config = dict(
    model='contrastive audio-text model',
    dataset='telephone keypad tones over noise or synthetic speech',
    train_examples=39062,
    noise_aug=0.002,
    time_shift_ms=100,
    n_mels=40,
    hop_length=160,
    input='log_mel',
    spec_augment=True,
    win_length=400,
    tokenizer='word',
    vocab_size=20,
    loss='softmax',
    embed_dim=128,
    encoder_arch='transformer',
    encoder_norm='layernorm',
    encoder_norm_position='pre',
    encoder_activation='gelu',
    encoder_mlp_ratio=4,
    encoder_head_dim=32,
    encoder_fused_qkv=True,
    encoder_bias='all',
    encoder_qk_norm=False,
    encoder_layer_scale_init=0.1,
    encoder_parallel_block=False,
    encoder_inner_norm=False,
    encoder_moe='expert_choice',
    encoder_drop_path=0.15,
    encoder_num_experts=8,
    encoder_moe_every=2,
    encoder_expert_mlp_ratio=1,
    encoder_experts_per_token=2,
    encoder_shared_expert=False,
    encoder_subsampling=2,
    encoder_layers=6,
    encoder_width=192,
    encoder_positions='sincos',
    encoder_pooling='mean',
    text_encoder_causal=True,
    text_encoder_width=192,
    text_encoder_layers=12,
    text_encoder_norm='layernorm',
    text_encoder_norm_position='pre',
    text_encoder_activation='star_relu',
    text_encoder_mlp_ratio=2,
    text_encoder_head_dim=32,
    text_encoder_fused_qkv=False,
    text_encoder_bias='all',
    text_encoder_qk_norm=False,
    text_encoder_layer_scale_init=0.1,
    text_encoder_parallel_block=False,
    text_encoder_dropout=0.05,
    text_encoder_inner_norm=False,
    text_encoder_positions='learned',
    residual_init='none',
    optimizer='soap',
    beta2=0.99,
    lr=0.0036,
    beta1=0.95,
    shampoo_beta=0.95,
    eps=1e-08,
    precondition_frequency=32,
    max_precond_dim=1024,
    one_sided=False,
    adamw_lr_other_params=0.0012,
    grad_clip=1.0,
    steps=6100,
    batch_size=128,
    epochs=20.0,
    lr_schedule='cosine',
    final_lr_fraction=0,
    warmup_steps=610,
    weight_decay=0.1,
    adamw_weight_decay_other_params=0.05,
)
Rows from block 3 of the audio encoder of a small contrastive audio-text model, named by matrix and row number. Rows with one number within an expert belong to one neuron, the router's apart. Each number is 128 + 24 x the weight over its row's rms, rounded and kept within 0 to 255. All counts start at 0. Numbers have three digits each.
Before each expert's rows are labels from the 100 clips, of 14976, where the router gives the expert most weight on average: "loudest" is the band of the loudest frequency at the time of the peak. Only what is clearly more common there than usual is listed. The data: telephone keypad tones over noise or synthetic speech. In brackets: how many of the 100.
# router: router (encoder.blocks.3.mlp.router.weight, 8x192, trained with AdamW), inputs 0-95
# up: expert up (encoder.blocks.3.mlp.up, 8x192x192), inputs 0-95
# down: expert down (encoder.blocks.3.mlp.down, 8x192x192, transposed), outputs 0-95

# expert 3
loudest: 1000 to 2000 Hz (67)
router.3:110143131108126139112076091101102106147130141089141136130176068105131130136132134100152134104155147106148104130080166133122098134120133112112152136134110118176100082081127147127104144150126159117116153101125134107136083126111135114129135109147117106126106123110134148189101091086139088127
up.11:139109148157156114122165146111114138140123107121157107138086107096149158118113128124137129159145162124093148084121121144121127093129102128175136145110118141124135144106138172080140132126132134184123093148143159124136171185109139127142116145137116140156110161113153146142144135152124137119
down.11:120126086085111148124107171124158145118110182132135118133122126111156102105128145159108112116149132151115160097136168152071117132122090145121141134140169139117072136156127142152136131077108126088163093115106168110150139165129152142143122168134120143126121119114146168122114103126101153133
up.12:118121117134100139169143173096140164115097111136120137111097107120176126112098118131088104102127124129117167153134118118096126128124172129134126119119101117073146128153111123151147089104084144134133183098107112135125153083118120112122083138154080130122130153126152154135132163123076130113
down.12:126110146159101154136135125066150135142152155096147104148105153090117098146152098128119149138102107102159130107106095122091121124123159134148116099154070133120110130141102156132115152155149152086148165121059152116095118137136099105126135151085129149150151117118099126090111139135109123115
up.13:138158097140152085153091119139162058109157110123152117118129153088132137109141152126106138094104139143083149077108076126106095110091167178114082103114092161117139166167096134153138091139143130127130158119149104119119145092137135114117119117100114106122117122151114146148107152132095102134
down.13:156162142156131155162133129120147155162094145111110170158145134091126147141099110083121161065083131100145131157084138126120154119140121172161124107121136083168137156122114081138124122157118160120144113140063132113112131184102140119143122171140116130140095104096105135104104130131102078096
up.14:112154102123147138103111112151093084078105137129122141178150125111142090082123106123093129113153110153135137101118167079116153141136123132136144179119070096137168132116115113121176137148071128151154114133116137103120138136162122102091135131118096127094094108145103141121146133123177110070
down.14:114134065105192134126134124077136111151147180145125136133160128114129161149143135148124108180100183149122104087114128145139148110124143131121142126123135083098122174121127133114074133096147119117106127151141094144132095156099174119119146131133100101121118164103135097112080108135098085126
up.15:145166122091083112104138133103118096138103086102142115114098128098121170112129113120150118142075117141130112126139123114122121134115157093136140106101114119129088086156132100103096164121089105165136127149165133110122116130105131150150124143095116142124141155097111112087195104140102127128
down.15:087117103100099171108149131152136137096080143098137108096142091147128093085161130144127103069151154110109143107106136089123143109162104135118145081152129180129164152138105148101148156151148134122118124117117112128106154144141129067137157130171094146139107103138094135158137115121132126131
up.16:190146175145134168149139140101190134120161123105132128104114120085119088123139136131104102149138117139141172110145114184128081118183107144126092136125110143142129108140144093147112120161128118121101138100116124131123154149127122102120121152164176132117108090156147139129132128127111121132
down.16:151149115155170105146133117106124142172151141156132140074127149147121137162122079185125155164110095137144103111150125113095173128148115100106170091159102123123140109116112171109166089099116153138158139148103099182106152145161151134110119129141112174086115050149098095149132103139176104142
up.17:114126157118117114099153200112136111121126115147188133138103127108147090103131126148136117143146140128174131101154154110135120126136116146118120151091126215109120153155112104135067123155107096153094161125122148109135153144126141086095149124135124116142125117137108130127149122124119122094
down.17:077106183145156178093101144140109154155136111107118104133165137139150107099102107120143140103082123132136110106127107105095146127140112145096109123156134126170128133137098126092150086099087078143110137144123135125088108106157128134126141151147110093152140122123135116125137140140128103111
up.18:190115117090094132137149113151117174138092126142133139112100143098123134179135111108103124145125126116109150129113056102101128116128128114112109120142094126077150147084101088114183130105137183137105077139081100138128152151122118107101118100149149113095130108180108129085106098109133143098
down.18:125112167212115119152134123080085124146163144154134142133131128125126146103125147123082105097121099109104119114135122160164083123169136121119155161131113137126101087147109120110121130143148144113116132078131177101156140125122140138114110156127115139134082158161127121128135147161097133116
up.19:141124112103172092107093136160098113104125113137164136089098156112125137093122149121099111110163122157067156127158112126138138113160094162094126118073128174087089135120111107138158075151124151131154119144171109120150129106149136138100127152119107151143105127113125134137120125128126146102
down.19:150197112096105081118148122071128158172109137121109129109140143117136143131102129116088139109077102091083134146159149103128134127142108092155084126134154096111153131148141140123172115104107162126161072141086132136116145170119138120108107149110080120095136144119162121150134094131102073124
up.20:084170132098148153123161139103099080071122173120149130138101117103190106146178138141142143178141107124180153072143145126129151094136161127152128121147120118128138152120107114120170127133160113097148119098144125124139133136135155127094126103142097094108142124130137117114121166157129138100
down.20:147144098121131130077138106142084099117124171144118136103127144119140183115123106143130085110113157098131145195143126102086145098128138125112101108124150123099110156135116131106148114148149136088152096139137167138119125159140142137152169093186135133069151152073076155103119144120136107107
up.21:094126143150136158132140144106111125145145126127111097148149170138124142075107111145086077053142081139082106182139150121144163126135094154159081148109118115099161142141133121085120137166116121118137105127173135140126158127137127115121142104086105116095119128151124116127110141104133125145
down.21:149112154124126111145156123113118133130161167129116120148150108158174124135149137128116118150102167103107109128155116131119169142126169126101128118127119115148125046131162137170144151100094166116148142090153109133153163116123119151135148126158150103146107108154159100111154146126134115131
up.22:119155127156115146150123147119137166137116139191121131131138109138116141112138108121148147072122192118146120133102156122111132137136132143152117144111077147097113120128139128141137119157134124170156140104075159113081080101128140171148140127164120119119114128118105153133173154088158150145
down.22:086111144134128118154153112121174130123127081117111137118112122130160119167156127102103124163126105126094164146117095150133094137132121132137129151126112093154186133144137137118134139054106144137146112147148109137173142110127114165126140099077141146118149097117141149128107125136116113134
up.23:154105118134071111135105146143150130108101124090095145105090171104129140178120117137124156119094147119138100119134146100124125110153146146128131150105139159115145077125117149166127181139111132102136176120136136153129135100134139148131110180143155167095123138138124131102170094125114138140
down.23:136118143085114140127108139129099129139139135080103105145153125147131144104174142171108106127139147146136137129075090090144156115163135113111146118116111113152145169156170142134171099129132153100166114108133151138091108096128117093152133096094126044120104158067089092118116165160115096107
up.24:096171153150114116109095130129128112124118110143115109133106137121100144110154127122142150126099128120130152140109131115088141134088151125153116168142098125141134104132074089138140135098052122112131125114117102096119100110110125102132147148113074127103123149102144100110158141097132123121
down.24:115132170111098123137123084088128123109134119126134094072161111173110194136141142115087134081118113147134117159123089091137119106143140159112118128109113150093132167167146152142118094115124163113111121129122137153123116175146130105119154163141134072170099149075135135133117139145098109171
up.25:152108168139134139159098117136086125124142115128160176152131124116145066135165107155116099162116084094148071140099143120127127122156099138142128117087130149177091157143112082128116131145114107121108145132148116105127126134129114105143098145135141159080158108153188154114120157166159150149
down.25:145097155125144145098145145155143100159099102113120116121135150105112065110122121127116144109095165137103112117146117152123137124071160194102171129092155110108139100152134104095117123098113117121146098124062138156131133100113144143133143167093090152094132139148132140114118098155224115120
up.26:116130127129098186158174108109114111136145134146122132115118136133142142132138114095173096067113127142163186146130122141127103126117088093124097101149130098163117125129151147102101176142141130123104099106136100087128104149143132143128153123114123124146180073104108087143105126151112131142
down.26:105161113119108139102110143156095119128099160137183139131118174113120151099129121076095110171106144161135173149168135109108120136081152128152112133097102163161113123097144120133098166105104107095127138122113133136141123137090164111112101088140131116087138120132163142130127095102171137144
up.27:129134123129161134147128137163126114114148091081144131089159073091125153166134129131127125145114123100110144090092107119107103143155124116097127134170119129127117152116138111135123129155106153147129145110092135160104161142083172129129113166140180142088128111173087120159144108121085151120
down.27:167092180167126149124068112134097093153125144097135137135091160106093123148184114113120152108145134126147153070109115122122097107081149131137121138134083102142126137130156167159134102146153122185134147150106138135117159167139146106149115164093137128178111073139129128128115097143126133104
up.28:148151129096085149120138098108133111155136125094108114134123091105174138123086142153118112143108123155133125143139075164110118153097109091138142116128133150135134151186134178170166124103135064136099098129137136121146172158123128151117086108132096117143093157136109092099122165145082120160
down.28:141090169154120174097144122136092108120089132149145103129124183073089110133136152119168100117107100137108108163137130065081145157091124128157126108108087122109123108120114098152138133119167084098141119139152115143136102123117126099152102109113120171141126102116088122129089132105136148099
up.29:126120146080189129123116148164098089134101164154094176081141123113126125096137145109148102078138134143147173129144152123142140095129140111129067141145077133079091120095129112143093136160111135133140148150117114139136137099118160119139133129117159095126151088106122169131156101107147098118
down.29:097101141137119103125131111102077115113118107133141094166153144147118098183092140116127152161157132120104151154116163130121109117137145147136113100134138146115180142117111138106165176082125138093143105134125121164147128153104132166124105171130127107152108114124117160121154136140140077133
up.30:140089159140114163162140092079089125160146145112114083137167132110139138105163162151102153150119153101162132095147142132133146135118105101139104139081087127101130126128131100152082163136122154102140127134144121139134168125148121085110145094147109110104166121157121108071114103108123141130
down.30:159119071170136142143102104156106123100144139120142108124116088134128109100107112119149106121165134110117131128145102146139085118126087129161108113164133126139173167136129102067133123171121113123144139156150101066162112110152101169159145097103118150115123155123166153157096178114143111141

# expert 1
loudest: 4000 to 8000 Hz (45)
router.1:145130123122117115133130124142142155105134101112139153130177105095120099098155184143119113130104087101144142124094083097145124201159170156140081137156072112095109101151132121116094116102138152134135115114108106140108128135144126122163115103109139140127161102104121112098153158121143139152
up.11:126191150147121147130108099149109125132116119133137160107154128144136137167157162117124120138121093092108148106131147124133180098133151144125141134137160126072116199107129099150152153119125156130107131149166174097130101138118143160140122117149098162129104099141158131114161101109153120144
down.11:142122137117148147139121101168070106122126124166089138124129179133126145169106140160122084115114103122142086086088075115128149107141119125163123084144124139144164124113136115142150161138120084135111144170133092154123110160116158138120137133142146115117119154156106139120118143152093129149
up.12:114154108125130102139168088173129107105150112093122132142109116136131149055136141130145098160133178173139171120137116134127144134136152100113142123139086095137098176103162099175115099126100106116174175099144114106116154130114147160130126126121127129119122123136104124148098147106144109150
down.12:115106129099113135144137156086093090147105120123137129142099128095085149117064152130115111098067155122082160139143107151127092091139085097126145119110156130131122072148120117092132092111160132144114152143110140115147136118146147113157142133133131112143126093121160071166125081126136126104
up.13:110122127137129132073145161082131140124122160127151101141119109139118120125149138122167118156116181117171163140099111135135115106102090159134117143091157121137068108111148171150136097135110095113146126122117128142120165103084107131160112111144150140128118105100111153166097144112113125140
down.13:188106116155117132107163121101122142145097108159152089130097148143127107135135127164104193123141057117110115118093098181122106091155134149108121115171127131122135114149181137091094095166145153122132155096128113099138111161131138118109153168145119093144157154115133150129148139128073142118
up.14:159130108117141128100137128140119164188132129120094144119126139103093135178151146144127115177128114092141118080109134145117128116148117172098130128105123090148097153114104152145166110133123158124093120146142157092157146125131133122096112159148137128140128096125109144131100141153204129147
down.14:155122119133123140113092091134134146123142158129192105143140131147116157163121109165132134113075100116101126086133114111117116115132078167138111156135150134111146123167119162116140128128099126137127094155146152152171111150105125119151110093173113091084102111094158137133114153132146140146
up.15:148104158133164131127165115136120156134081120106121134116130108098113142109130124136130126131189093155112118118078135144123072163149155145130185082124134096112148098144146143131151116191114131163162102128127099111130129122101118098096119170116114116153105163158141165129106156133103148172
down.15:130150136162093087127085137137160152116129059147096092138178115133145162147148118130115136133154127135139085141125108149104156146057144094140112109130133118135136101099154111132133150116086162115134147129112133122143088111133105134134111118132118129122186156124149122134148102131168168098
up.16:134116164114117127131133149130133138135166131112128091135170104179117115133121155087106115122119142132150122156156119138097073109169138107109106117104150191114128106114121125144119176152138120105111121099139146093122103133133127118146134160141174124129113174129150160176141132122115090120
down.16:102133137110118133125088138136102164107174121106113163102118147175114158079101124109142107103109147149123112130143132105150114143149117145111121138179102128085136153178102114181086113119120130124091127107093111093137145163058139174089124160157124120134139126086074152093100118153135160122
up.17:139135126110113139139104153142120127134111130115158129106098088121136088091130153109114121082026157127144144159108144109090105124100125126127100157144095109105079138170139157176111124149118122129130111111171093117110107133183197129126155143134133160107147153124098106133133123157097155136
down.17:131161105122130116111142102154079109149143186134144131141102142105157118100113121140121154119113136143140103123134131138157119092134132146161112121175103150151092083117137142143133135162143140112125129150116099111122155174130126121086127091157182154107132106151123101132111120124065080136
up.18:134120175129131162135121148108117083136103139143108157081118113120142128104125164134141099132114160104131104136141117134129126145129171135095151126155120152113143111177142177125137156126082126100141110108086125108103110159153177107088092122096118113118146118104101163133134096096120155161
down.18:123155094098113118131134119169133101122122145146116140191142163065142095094151122130138118114136132073109123104046136113105133114147117119125110131125123082146131114102117108129115137155098121143174115154137131103140115162132121120132169158158087122127118176089113113104121085134123108121
up.19:125090147124126145145121143127131142115118109108101104121108173157135169108120116106146130144126139160137153115116112132129123090130144163088135111108146116116129113080149101130126142089134124128148105109093071100144159117129145117108127112145124117117123150063092121151139076112093108116
down.19:128135129130155131113130141121137124124119125056108101124094103124139141128125119107087169120162085182070147178119110148143101103083183137129112105142140118146114140109135158146105156095133133184143127171153123123147124172101104130125138147119121132102079128132125091078126126118095116141
up.20:127131108149116107109097092127119134134091129137100122128131147198106122173151084132154142129173158115139100108101141116093119149151132092136113138139152143160176106097122100082104130123107100145161149133119113172109139120137109128134150132124116121084073127117127147146115144117128139137
down.20:140153140151146136154176109124118137182136118082099141106131147102137133121140136128093120156162141133101128111198119139164129136134176072089141117095143119108146162129158099113103130096116121136148136106131157120141164100105153121118151115141131164133119147097127182136144095143156140106
up.21:148088130117143146145105131136124071122150128120136102201081155121144164136126138108092129139121136134155102146116092121094105127123136112157114125123137158104136091126091159112127147095163082141127106112124153128115105161124171150136118144119124139106116131167101116103104094144101107123
down.21:104144113105110135140135149111099082148084123130080126058098150130118116124114130113130072063140140184114086077109154158128143131111102126144137104093152149183135138166117108085136125087089113137107086078141116134100141077105138115120127149134132154129107114107120124131146092145119129097
up.22:130127139157103096164074073097145135156140173141139144142145120176160150104158123108120111115180128124124153150122154142142112100106170122168093157146153127156177128139139154135141139137131169148100159169131122119078130143087140119082116152120139104154122119143099137075158105121125142112
down.22:108094085134121152129119131117098126104119153138114115113153130129166116176149077152143137083158120156126117109175128138196139137147105133149162158121145146108157119122155169116138168091085128161139132093113118096168109147114100118155145123119111131137096148123114162157139129108132173113
up.23:130131127133115144151163154148151136121148104094131140083122104070164127155118148130122126166113168160175090136145123112108100103122105070116152110105073149095128113130102118146138141124143092070123094129138142135121109136139109148188120193137138128169132169097138105129105107135119124133
down.23:099116146126082101136135106139116119161113089098106093127108112120176154126086144134164142119188150151103131103148136139137140102115102110151119150129169114146164132077121122131151145142124166122129166116092086136147130116165127186174109131130163121110100133144123127135139128156149174142
up.24:146106139141134128121147106129138128084136109129099128158185106102131138165075134121176096111115126115155122105122100124172129155123130120160098151147145131144068144155122111178122096136111119130107131126129130109118115117131120139108112126134153157126114097146126125134127132127147092102
down.24:110150107145128106112101110096146082143079132163142105142131175137096108130134114184142110149142119107142140136116136147116131150112153134121145142101125101146118147134119155122141120130168111109158168107110114142085114123142143133091111117117139142131154097141161069173146123092124108164
up.25:100121149122124152156140155111155106084139128115128124128105113120133146128125144114117153161117137127127118122062135148186106145129075099123151112097133149152135170084138151161107101137120135168126127126123124122105087107137130127094116103108131104161113132124154154146122095135179131172
down.25:149127104163201101122101151078143158147130137151152140081124143124110130139125084161165192118155149127148149124169123119116152144120138141128125136091166104111153113144120172120155140083127153112141141129120130133121116155168087159136140154137112138142104110113128176127105082101144105144
up.26:085118125164155145131130116111152087135170150128106141155129120148109106122131142135152167125169122165151096126127160125129133109109127100155140136135129113139161120128116126138096181118122138095161102164117097146120166091121147114069116102118161139080134086138141152153092157104101127127
down.26:116078115153108137197122139148119113153127126105089139148155140125121132111123107118150090165148176062132155162108134135137131145137150151104095093160118163112152099121173149117134085136134137126138145144130151130152133146132116082105098124134167100106142116120157134082155107108129097134
up.27:094092144130115144124141125107112161136150135094142128128131074141120128162049118133165162110136171098143173163099141142154149153124108108147135112136135174175097126132135136148149100134083106134116139112152116120106116103148160121093104157132132115081176170161191133155125119128142163158
down.27:132089137160135120126128126169151149094128113131148127140147103134110126126142125151111106115121117079115091170145173109085147158152153137141116097132134082184169084089156106107125151162157110155173124094157136133132117137131116086155117152093186113173134124154070139117141099096131109125
up.28:150147163144133130113127132153120121135178174139136112093129141127120116127080176100122168135094155148161102111167132147172138126131074129130106117132103162116125122093108141091104090139062148152132131126114094148098078110087127102133157128123141103148146122099171150142114127091112155124
down.28:105128109135151152116088134130124121087162177086126132070115104102117120121140103127105153182153155161151130156116114111126133109166159090089161145084134172123152132165133129120140134127148143089134114104107111153133140141141141143135125127166123162117138175157136127110137164147151120151
up.29:106133124110107095110119140119148130068145113112123118103119161166120157128123157123111142174102155131129109173137096148098097144147117153165103163142110086097117084150068067117104122136135129156108075189078147155141121173122156150107142173136108155124114114143088133142065170109118154073
down.29:148100114145111195108148090125202134137105126116109106127122105154166097143126111122165120139136133117117118108139127127147120150116136197111101087171095112146105165160140132138141115139120125136119132119116141131144115131114121117100149144116102115073150138147082113116131115174107072122
up.30:140175122115133099124165097126102134124098153115127167134099149146134134123103130165145123138197129124112103115110155140130129151139137122105113139114131130115163118127107130162107119132066147173135135132165136121120138064125145161136102119143090136095118115092154172119123127135131148137
down.30:132119144088137140157141134139148167141096142101107090073153119151139159127127116124083038125123103122133137080119116157187166099153165134103104099149140132131129105127153152116096157170106105156132121096106114119124147123092173189079120137146120166125134128117163169124178119106175134119

# expert 4
loudest: 4000 to 8000 Hz (44)
router.4:123084093130123131151117141157145146147150102140151155138143098132125131116156153152154101117096108124113133144107100136113120150155156141162118106162070122055120095137128118116094142127129126103149137142079079112157096114150103096135150136117077093187147110085149135122125166117089156143
up.27:114121126154124161138150133168148144163085127140117157127142147119091148093152146138148164149127091131109107072119115126077107107096086163128131131103181085141110096100142135124059132107123157148139151131123117111114126120154161122167126138152161148122135162093082143094146116139136160142
down.27:133143129106117150115120136116151080167133125103090120149152103118106125137082149102138183096123111140124174133097106178131094114134168105089148121129146130139144126126147095157157138124090181138147121116147091110115128147082121136132190115134123142134117140115141065129117114077123120136
up.28:118128101161107102121112139123137161143124091132153118096092103117075124148102164154129146143128148167153150152120094130151169119147154149145135164146124186134155182109114102122116113091128168122102104091139106105117105153184131110186117152160116132103156138118130106088143134113138146148
down.28:121115128172150144118105142125135117118121115090119128097151103130115148133147127134088104059149161120116114109136116165161118099106095107082139133144116130128103128137156094154168126144108104092129124130098147116139139121135115149114125141139094104138090131173109141124108138160113135150
up.29:152103082130118127150120130121097124077140126152137110139140120105123092152129166113138063109132086122109122127101135153133110158101121129136147084148181152089192130178146130159142127157114117135143111099105174112141098112113151151112139125167163157164149109128135116139117140181150134180
down.29:139135148121078134071175150094118145138088104174137129114121128129114139140153118129126089103156162129118100093126133143125168172130176156146163117094096113130131107124110098120110095098151134127138133112144130126152123111134108144140117094132114072132166148131087105148100138155115149107
up.30:120147102115121104131109135159115155114159108098154122120140117159113116133115117112116137125057084108122112163141185118129106132159169107139167159107150143142119147126113132146125123117122060118144132103160148139112133137144135139115167179111117132128152130147183095134123124165128093133
down.30:162114119102146097142127148147127102073114137167162111136093147116141083110128105105115137128119148147178095082131124169105138120144144143155148155138090077140090124141098168138142093153135167113164117159107114119112151125122122141136118128142130097138115115133125093113132117133094124105
up.31:135106120116115100139084065112139131088106141106143069175115144171117109140120133144107145141102122147121116104113170134121138179140120150101149161124152162109122139164139115138124159165144158117166107120132110098157166139125143138108167113132158106155079126143098139136138150159142115128
down.31:102118133138093137173142127144079133189089130141112136125144101126130107154151123131164111164116118112130127146154126212165148151081138068112116088124149130140114120113117168112162130140177135126128140131150114135163109125147131135096155143131121105120180161124157126131089118118093160137
up.32:091161151103138112142110147134136089139121079168123117107147172124090127104083133124133128091107128092171177160128148102140108104132190120102127104131170193127124169074138135118110135149122147121134121112159102130070094130143171136133141134162138144128126105149127137107159151102158148120
down.32:110113142167140119140123159102139143147138159084126195123125137113151072118120080132124141127102171143102149100126119130112142081077150131155113119129129087156131106099136117172108157090134148147108120144152096116109179190138113127145114147110140099099109142144110149119127108142133109141
up.33:099136097101135158147189109163121120137135120136113170142141166140141101150157138148172161119117145090112110120153150117102127161117166143194110152149160128125160157143100130162121126101105178157170127139113127101148140144105088137169127094176108112110123141051116139105165145155115162133
down.33:070153094126153125177128117131137120137098170114087117134134137134128123127105112128112126122133141137150124123154113166144114136131148126083081097113156152095103121122148134118096132131080106104190131141153118138171180163120115094128124186137156152112132156116176126082144110118118155163
up.34:090179151166105127126146110171102130152125092147098111132124139128120111156115149122117115106132189160142179128083151130147119135122095148108128121121128121119129114123137146133165138096164123163147101170104148102146162089143139149111116136145152143104127107145129122120161164150166136097
down.34:151138116163102104085105160140095128135137156117150139115129085130113100128111101122134119128146117130158120111170118121116121095116149099148123105130154126102154119135120163133125115121141113125125142121126141090116134196151097138094110161129182107113130164094091087133115121159117074146
up.35:111160131160133128153129128127158102100116091112144105125123101101165134165164122126131168105127109112132127080158103128109138142147146118116095163142160117100132127149161186121178147160152137155125166111161177119111161126149106084128130117105136117130135128153111123162108081131169096113
down.35:100132106153082181095107151145145147139082088176146147079110103144098145138168146104141142094162130127121153109103131109102096129147166077122144120147130106122168117105138107077101164141134164131139146109105152103159139126136121134118109134145131113118127117086141126128184104105121134141
up.36:144131121101091117152132121166110141138131134113184175154116112104104143152175138098122127116151121073146146127127125112131162164116099117116115180109117114108132129122134137131197131121102103159118130125127144116162113123092150148091143105145135130141130150116114101164117134129148116082
down.36:122129137116140140126136135130098116135112136127144108126152112073150129147133145138085089110119162145145109109156162145136132104116090147156126125138127118169103169107178114155140101118103149104109159140123144145130113085124165142155140126191135184086138173140125144130119105134135108113
up.37:126137122131145119151152126143092100114141138111084116146113081108130109181128122130124104102097156136160132138135125114147106161119143123106089154133112129116098142126143109097102126139139140103083097116122125141101127121149121161115144122141123129133118155186153121141149094095105117121
down.37:080131144142105145136137123137115160118141123173156144123121111121121143141113147149137109158126096104147127155111124150094121072156118119110121127082108132159142112090149130119144141145090122119103149100145132106146120065121130108104090061134140145122106130176140106117107137116153139120
up.38:140087133142105149100102129143155134122149088088074115134152153152165159115147089106169146131116115159150153142145109114106147095155071149160135121129105144135111095151108078084151145112151121122129101097133120143141146141110158141143157180096129182149137127142106116146112147145145144137
down.38:080140136155116112151153115151169135078102108148129133095100125101106133117149141148151140132152133116115129137124111145159103135104152121092115142115134166093136138080073094178106177126115142098139136127106114120177115110169098120140100094141172169122129093135144125155152152123132151128
up.39:120110107096094113165119154137110135147147101134109124184118127136136128092106110104146100078097118140145130163117125132160123105143102148086123110116110130167117139140154148119143167136096081126125092135141103094104132115129168112138125074136132118089187141113175151165141149133104084103
down.39:117129141191133162105119137146121099153122162102183124133111097116084155165143090086131146145121143154103141118123119098124173126134126166152147163161153139117137100126119155110150069159154106103134150163129125134161170119081135148125076152080133169110163109140101113125110136124085165105
up.40:112117091113110159144123131135129118128123112136134143109139145148119156164066131126098125152127110150106130145146110115114145152118117128114128172123126068124155124141072120164157110129149098154106110114135135157188129138103119132140134140099125115154140111145157103130154140134141112053
down.40:156139170147159161129116095132148143155101100129123155110098087131132110128134142138156083131143121136150117159179135123141155159177150121135107138193102163113136109112117124127132147168108120206146140133088108100102135128149139110119117152137095117128165128155110091145144110133130137129
up.41:162110110132147100093159133129190143128161163114138084101130146130109120097153126137140117138149093138127153141112119095154122106089173118104149141104059111117090112151139105132105165125078123205120122132151161149139145122130111150155125138113123133085130171152152140115098153164173120114
down.41:126084152144138138078148135143144124152128136089134139124137142120138131179144147197106081119091150120148124128111169124117153144122108144098140094126123167137161131140116113141156120125126097124121159106158156133087119101139131140084108107182131168086100150141125148119149145101132128133
up.42:118107153125125130106166147083140141094116126104153142131141149104095104146148137134097106112117097115147186130076148098109134178158141152113112144154121131151113088104131149141145115146116135121150148111130101147128158086133119142112158143166100124139162159093116135155152111122125116143
down.42:116126113129092111120126123123125123140160093126148136112109205084139167151154188130162077159098142115115130157138132104119143128115096141117153141118141106115136151118133096139108088114150104158135111136114164116123186118129132124110144100147144086131173157143121140153067116099101125113
up.43:054112157138168150119155125115110145098162149139149163118113149166156113152144130179133163084178157142171149148114144077145138132176129120108129117130143137113151157076157142120140155102160136153094141135162124132108149118100116109116156103124088141111123121097116120118121117125082145145
down.43:158110140113080149133094145133085154152121138140090172165145109213131084130121110087106142131127077152120132133071128115121163126148136109116110126110126145124139131141082109132085133140137158103111149090112146143127154129113135146119103110166113107098132087094094166123151127136122149079
up.44:117115127159170182104112116135115139102143109087136137165151135115147152112101151117114150144134118158133114138199117097144097092110134162097127124106096123168097143120114136130088170165090116110094115114134160104153114121091150120182113155084174127128129141167164070140164146129141112134
down.44:114140143140106089162151137073127079142117089159138141127084167090127108108083181149090108181147167125128200150116144139116121157143090146142131152120139145134156145082154117097117100146122104142115148142139104151123100113139130139148121109136061139103120115132102123112092100121122133149
up.45:089108089078139088122116151104172099119123138123129089175138125122130146136129145095130180134143151180137121144168134091122120115119117132094117152134152112111138132135125124146157156132126143085117116144135096124098187124116119180128110125129145114104130129135176111158115113131142094132
down.45:135091188150142111129157141130132191097144170123114175134135145080103118145096094149136141154114125114123166146126185163130190128119135129137146112143150122133134127091116103101120097139112097099106142103126139125147107123121156100106128137119109122131129076115169113082115170076122127092
up.46:142107109113145120157151127121089134150149122121124151110146112137138108132114116080116097163064105066106172161142161151110129156118201097145148126132128098128085115097159142117120152147079156140134131120119097102080109163119166119136122143162151096127106132126126136112139170130128147147
down.46:080123151126117133142126162141127121164108120134141127186088138116151121165122135147180049097167150151095158132127118137101126102117168159159153156118108113103132161098102148166123119123139139143159164087147120089142120092121126108139118130102131166099109103111103086147083130105100118157